{
  "model": "encoder-decoder image transcriber",
  "dataset": "analogue clock faces",
  "train_examples": 195000,
  "image_size": 64,
  "crop_scale_min": 0.8,
  "horizontal_flip": false,
  "color_jitter": 0.2,
  "tokenizer": "char",
  "vocab_size": 15,
  "encoder_arch": "resnet",
  "encoder_norm": "batchnorm",
  "encoder_activation": "gelu",
  "encoder_depths": [3, 3, 3],
  "encoder_kernel_size": 3,
  "encoder_stem": "single",
  "encoder_avg_pool_shortcut": false,
  "encoder_widths": [80, 160, 320],
  "fusion": "prefix",
  "decoder_width": 320,
  "decoder_layers": 6,
  "decoder_norm": "layernorm",
  "decoder_norm_position": "post",
  "decoder_activation": "gelu",
  "decoder_mlp_ratio": 3,
  "decoder_head_dim": 48,
  "decoder_fused_qkv": false,
  "decoder_bias": "none",
  "decoder_qk_norm": false,
  "decoder_parallel_block": false,
  "decoder_inner_norm": true,
  "decoder_drop_path": 0.05,
  "decoder_positions": "learned",
  "decoder_prefix_bidirectional": true,
  "decoder_connector": "linear",
  "decoder_tie_embeddings": true,
  "init": "orthogonal",
  "residual_init": "zero_last",
  "optimizer": "soap",
  "beta2": 0.999,
  "learning_rate": 0.0012,
  "beta1": 0.95,
  "shampoo_beta": 0.95,
  "eps": 1e-08,
  "precondition_frequency": 20,
  "max_precond_dim": 1024,
  "one_sided": false,
  "adamw_lr_other_params": 0.0016,
  "max_steps": 9300,
  "batch_size": 128,
  "epochs": 6.1,
  "lr_schedule": "cosine",
  "final_lr_fraction": 0.01,
  "warmup_steps": 930,
  "weight_decay": 0.0,
  "adamw_weight_decay_other_params": 0
}
Rows from block 6 of the image encoder, named by matrix and row number. Rows with one number belong to one channel. Each number is 500 + 40 x the weight over its row's rms, rounded and kept within 0 to 999. All counts start at 0. Numbers have three digits each. After the name is the row's rms in percent of the matrix's.
# convs0: first 3x3 conv, stride 2 (encoder.blocks.6.convs.0.weight, 320x160x3x3), inputs 84-89, a 3x3 kernel for each
# convs1: second 3x3 conv (encoder.blocks.6.convs.1.weight, 320x320x3x3, transposed), outputs 84-89, a 3x3 kernel for each
convs0.67 102:545536485456488508468475517544526547498491475451474426506456472455458470494483499492439425532528455522460501510527520403457486461457452528475482482562493508492491
convs1.67 099:474602574571508484530448505523466480530508517515492496531515446485457462469467531508484511519496481504478456463523556441534531515496515567540558522578475496446530
convs0.68 106:453553474571471524523563475499489539453502528510461527489461510469514504555436444513530559413491460481457465472447456538465531500553559465523566558522544477463489
convs1.68 104:569471539418493454494535506484511493523509501479501493529475443553481508535515470536543513568478418517575488465505540478460493502504495515502614579489496466446385
convs0.69 106:402470482436483401528487504459504492482444480519485562471518473472386541560527528493493577474499463592538475473489493468465460535517473510597427485529547476470511
convs1.69 101:544469446512458440522496484512503491451463581482540466614528508517393479523444487413446538470561521515532509526498459556519478510433505457528523480507498556540442
convs0.70 102:485468480540546438486482510503504521571457460466501550564443490575416483487453502556559570524491550543498517477596492523524516467474491531502478535459533513525501
convs1.70 100:473533494546486459445521455474487499501537458560495465475500500528429514551455480496429438540504502505470528450444458545495533512497455453538484526539470504479421
convs0.71 091:529522472515499543480420529461457480430495561447538500526470457503475480454529543476537566518503402448455435436529518531560479494518499551451494524475334472414461
convs1.71 097:546574444467431491576577472458543505481454510490475490495539488550511521541521501530535639491507524508564477502519482578514425566515429497536483514495496486477494
convs0.72 099:521507443493466532493561475500434460497488424482546551525513526509476564536496520500525567467542509503483455534459456560544494455469532480475502524572459487417483
convs1.72 100:517533473464500545417545521553521477452534595501490454488468455485563539515433519506546522483505562542498568548522546521481555478558536490492478473469435681469470
convs0.73 097:590539542494406537403454492451464507587486500498523450383471440486467458537525491491482486443512475497502548494494547542504460498531426496462547536467435579495441
convs1.73 096:455484537458509590423470578507497526475513501472537526505466512513509461550509483477553498410456585481464538411530467480532491462469505521474518561566566464489508
convs0.74 097:573491537455556478400448494459483463467388544609500558530458489499538416511496455489568480564552519523479506453475486473525561494525453462535447503479489456524496
convs1.74 100:469509481584532491475436591456478531512565484486558514493478487465505519567535471489517564582544497537520513425597539428589416456465523458540451449465475528497547
convs0.75 105:559486481445491477507424478478480502493515453552475469499419464481507474497519488547529489530499545521459544560489511546458448493498479545492467510475456511501521
convs1.75 104:482528566485532496519514452472480573486597518485457542562462472538533489495512480536526472553469517526530538491552523606477447516461546495513562489515388533519494
convs0.76 100:457494496521532448450540512485467488409474500538544481490493426484478472501576503466463500452533505429499493506532503526485519453523499507547469553535530541545494
convs1.76 104:497496457496559451398476474462541557481480454454558559524488487498488405405513519491500448478482531461498512460524544486525470508466449508534457485470540445507523
convs0.77 097:601494571548453477480547529441534561463538535457479488457424480469481528514484514534513522448479462509530497602533494490471523534502549475471527464514519447550512
convs1.77 101:452552504480559562530462477521524484486464533485479487554576445466482505545483537529495447432455545434532548572500476511581498449434471467501463526540625488423399
convs0.78 098:446480435481454481465445508480504494455528504436512440520526494523519467466581533492478521542522687454495581434438466442474501546476470538470532491515434488489494
convs1.78 100:490495574473517466490472498515468531479525531548510435546457485492462472493560478502445495525515459506522562523473524484499497467479502532451470444492510441482466
convs0.79 091:476472496460497494470454534484482496461506463521506514482494464469513434513522509516516489554456521518461547431440536519518431474515517516492496504509510530387540
convs1.79 091:541409477534482427541559517532526448540464539468533478504493504512484532483471472473485528545506529474582572484518485491469533558479533553465481454523451563539502
convs0.80 104:537459547499486538503506510500550490520544506589432474466550516474478454506493498497514520533600522537474502513530519493502575480493447533490474474469474468512464
convs1.80 104:473503475499516560489518362499507541499509495464485494490507480523408510460521520454471495469522478526502517497482509404543476525504542525497489524494507460526542
convs0.81 092:519571496485438485542546537522488527548453525506475549483487521564448541469433481525514532493451586451497501502487545468488529485504478421497549565489443510460448
convs1.81 095:497473584484528578514508529479486525472497462533512516477448505470529467476532454490489511526481436474431537596512440402455482459490510400542444487499482528571489
convs0.82 100:466486450464462515513480438491423470509436553480454461485475527549510534429505554449492478492544425461459507492435532547563495568507533513529478438491490501532513
convs1.82 098:508570499485510477466417400488477494486453493496553531437532486507445527518532458550479561484482483522516531550495442440490518478465576473471524485507443495521541
convs0.83 100:519443472506442464482478529475486486495550581510467543480459437531482491503506545515493521460427473425472531519478516518478496488499495450514567543481504445410521
convs1.83 102:450481542482505574538470529521481522531451516524497534529525466481499499523495495486427506508501505516511517511478499420440472557501537454484517579531487490494549
convs0.84 103:425550511536432454515552492498456524608486459455496483528563543466464494451473470444541542471479542477508495519449460494455462503445478494486525517530532544468515
convs1.84 101:447473511478479558495530471460472456506443504514545547457470515560440567515552489470439494469564457482557508530459526566531505535530518494537523458524504453483545
convs0.85 095:517533552647522526497512487532528450505523524535452485484525491415535488564539504466583492539490496440481533460536539583493559569483477522439473513487569511554486
convs1.85 098:512512465485554456515555444526466531486545451476480475437441552579553522535529547523457445550467488504534532519500472531471533457556521509450451489545564496497471
convs0.86 099:565601500572469473423551496505495528524506546475489533515559478507520490491505490513515526476480484508470446546451503464519506459546512442490467514487542533484492
convs1.86 101:553484402476477538437536469493470520522583477549481550487465536490453526481424440505527485439514575497499563559523508477543450556521502468497520494511462499421569
convs0.87 094:543472458436542520543491493500501549440480499553507473549499446464468525481558491528562492523493542475457491491523504470443519501495503527530469552468483430510490
convs1.87 100:445516585550520457480389508484512451483461525590499538496500484547550516523484524418494406504494459531471540493475485520537517535540541530474509527449452481445483
convs0.88 101:545489477533426504563562521509492476486560556519538555470452454532463465534553497481562504496498444544452508483450466492510499511552505433548489470491423426531578
convs1.88 101:498514439490514466538484506532513562539484585521535525499513570574454538425514530545544559524459534522560462433501475494458535470464450486492557476487492514522493
convs0.89 098:473468543386503504524465478587475511514476566538471497549514504457438417509519507567522551466501424494498483528525551445419460444509482497509455479460429485507569
convs1.89 096:586457504442490492540540547493448512497532470506485565472493535529471537544459459462565502537502560454442534481483483513500514493558541493545540462509534521479522
convs0.90 102:542533509431519467521496481480486521540405498469494477461508458491480478529560514523593495530564521512558482474416449536438496506508502541493455465516495555429451
convs1.90 102:506527481494476520520484478470596514466511490486562558548516635564535582536535548471466429464510461481481525528498514483537488523442534508577497484562509586456530
convs0.91 104:459576517498541502536482418497518520447466509529489469575501496562460459550525507474504498527484506562593473509549528495535447492448429483517476459513452561520424
convs1.91 100:531443453483562414487500531504466498516527527460470516558458521462444522476470562438533524505502459503503508550427504473483517484522514453565438496517521567543442
convs0.92 104:534509565511503462489441502505502594460536508434556508543496536464491480483433423483474496430505500522577514507492504538433486485437512564499519549510443563569542
convs1.92 103:524566485471570517536451459517508493477509470462523510514515502477480474519429497565549579490506446498543509450490495502475561532520519460496540529469524471467552
convs0.93 110:421514478477585493514475527487481493520465460427524471523480468542480539486548512501458519446508507488526479515524539545512552529486449547417442513493464546458470
convs1.93 102:415511569510524510526564504520451499572491491537546519503498470493454550484445539509418527529541472506444438500452522476420458432521527530475546453506483593530498
convs0.94 098:576465470475471440468500527497526558548496585478477464436408556463472492474412530479469487524473583487513543518483531446467488506461487564527534524549498484494555
convs1.94 099:500521499432460499499430562445475539494484544483449504481508485521517466491500511460488536490480514543472490568495522436494479551439534515556525507445500510518494
convs0.95 104:499510499458455487515523544595504505486495505547490480429449505444458502538523474472480540443528540493514526434541535495499507501457502542504499568556472506486501
convs1.95 105:554524493525538499534474492502527486535497521528626540515467458508556480496512551527532579473477504457504475515486464522379483498534497519404529470529571516498465
convs0.96 108:478482453481492424394512550518471483539525527511552558507418478439478507550476485467538499487562476476610521484512512461516459455487534496476448514496502527464519
convs1.96 107:494518441543511498449474529474451570510485524482450475528530458456515513566469534396509543408531506539496479482520508567503457500529508447523512470549521470470462
convs0.97 092:429503468477426438515494433507511482527554495482523440453534510519514490513530583531552512536451547505549509442538534475484426480405457522489495486566530507516530
convs1.97 095:525534572466482516563500452485474565492530505516468493505505507509500469513490564483416491575422486483525516489482435545473497565562462535519538553522449432435485
convs0.98 108:515483503480475501518521581541432460553529461492471537464455511489561563499491491596552520532541478520520465505467469529477467446508480512553408541450492500457527
convs1.98 102:587475544518507506460471460497549450474473532482503476479537517531472423524489542474437462508589528480533465509507473467418502507500486516493487527471561463514562
convs0.99 098:491458490475515525514459437482556465503569463487476552460492445519520495526503495560505506534524472526515499493501565543540528559562474548549500464465529488534485
convs1.99 099:481523412513532521544457497468487556526508514413474473524570478455514500509484491561413417496518489515481538503570480485476440428455554491442495450528497551560473
convs0.100 095:475519396430489519534463521527545491549456457499487439461422536542497483494513489445438483416496496516528488440516466573611506543575564468515518456532498495541490
convs1.100 100:475550474525464537494539435497474513460499394470440505582480526412555498479499512443552521524419510567448536438507520504517514527489506480448433441516539475562469
convs0.101 099:524402523478508517478477491448508478486495461507458494468489468503464527516561558505535477479448478508434595519513432481505462475436598452456538507525489544504480
convs1.101 100:477499536508542471443493507504510474554509449510469527510492369524545568489496495500518497521456447535504492484588528469477481441441500455534617478490439489467579
convs0.102 103:474498538497490476477496489455441503468443498484550415429481476513489463481472507549474440502555456477557481507511581564555523513510505461539476461500550529557492
convs1.102 100:530475471546458541474524460499529507505487488484495510486435537491574488469508490499522441516466514469527571490508459497578530496476450516466437460515446544491529
convs0.103 106:432410491539447462578480477417514503507459524487553538451518554440497521502516488489525523490522496462497511465488435512500473517491486431506504463465512488544498
convs1.103 104:447446537529603449478457519524505499488557440499500521492500545588537418491514510524450540541562547529518489542480566463400496522478515544439464510526483478514530
convs0.104 092:464434476471522515408521507489463424497460455472483442465513483413460499433478497493593557557462463513541487503481501458512494502452537466528512527515529523558539
convs1.104 098:444483554505396518503524491474501452472474502528563512484523540523543525510552494458580568518475525523547564510491475516504569536486518493434414506502475510516528
convs0.105 096:552516386522522499447526511464399527498495435534534459513467522485535443479495469509456578564502568566484556462548473465444518509518471481496534490433549463458499
convs1.105 101:451477467441497495558512450546553516459479433515513510591580526495542429478463490485588563524462433447474578520568618466560490509520515515473419488456535539454496
convs0.106 110:452501507502443558571555478550542540481550530488456461490422505537508550507484489484463458473443536532547629550579521509517469507428484504581515431482473575458474
convs1.106 108:626491508500485479477408484555484522507524523444480450464517425485520463468562491464531527470559521432546513463500478489546527546492532579472529478427483464501437
convs0.107 099:533465565536477462523459507476501499456552473511503476506565548521519485476550471578557547496497526433557473503500432514544534504494501499455596420573516460436505
convs1.107 097:412511535487485461432461496499513474519472504513542523559581476507470497496493441444544458504393431483483459506489468458541490543521447528513525570485484479463421
convs0.108 108:529497487517554516492518487499503491518413450502443545499490516499452451485545538500559522477545456493518539447467481460548474474456523511553550494536552444514509
convs1.108 108:564485533482564532527445502578541518523503478510492549534410513517446544483479459561505468533498493541506471516586465507508513475527508442478524473538588494437431
convs0.109 102:471488491500491509459478538497545559534487465532470480475479514504488407540424486448454408430485498447476528486507445489525541463524492532531497477450531479510554
convs1.109 100:460534533530464410483580511483510516484495501536489448534534511454531499511547427544573466528477506541486481454568545459491494448539491528489574458464506548461540
convs0.110 102:455468501445432560440510512491513586543479453453508533520507518423490488512505519468493487538482581525483535463507499517553511495505517515512453479464446551456503
convs1.110 100:492447459471560439443495532550485528510510447421489527425505460583453526527546534528435518562539521512533496529543490571489449471530490512455529488548513513516536
convs0.111 098:487501474514470505500561470527447501520523518476456478508513580525468510521481518452491505465463498487446447497532487509522438551516477589451497510468495452565475
convs1.111 100:457501570538536554457535525507488496498471493467548453441454459483539460502540408449463453483583499553510503508525509506404504506566541509561487527493559480463531
convs0.112 102:472483474548503509513551477503576559451503497483488408502408478518477445512509567463429454520493546484500542514518485506481444557472433493476494499470513599540472
convs1.112 102:520452515553466509484520517434528451554496508462538448482537544524508498440562557510577511547524467519497499445548500452507495536504540500447533459521431514510537
convs0.113 102:499507497437462516510474408491611523478527516574467495543484468457551540500513482567539548533536512456532550543517549513461480573540442526521556572488472463500487
convs1.113 101:515436580460495516459508529488468520527538463509570538528492531524534516512529508451446547482546492476459500440564609545513470464499554487455506456538523495507537
convs0.114 104:532472533510453507514539480503520502495544478509458503552550504501486522472474539530562562464533499510499563506499544519528573493497472491489515444449525456497476
convs1.114 097:532558500491515555463445513489502580469423467522516563513489545564451503505498488518498515544512481500481523453553564502483475529526494534479500506459485484488468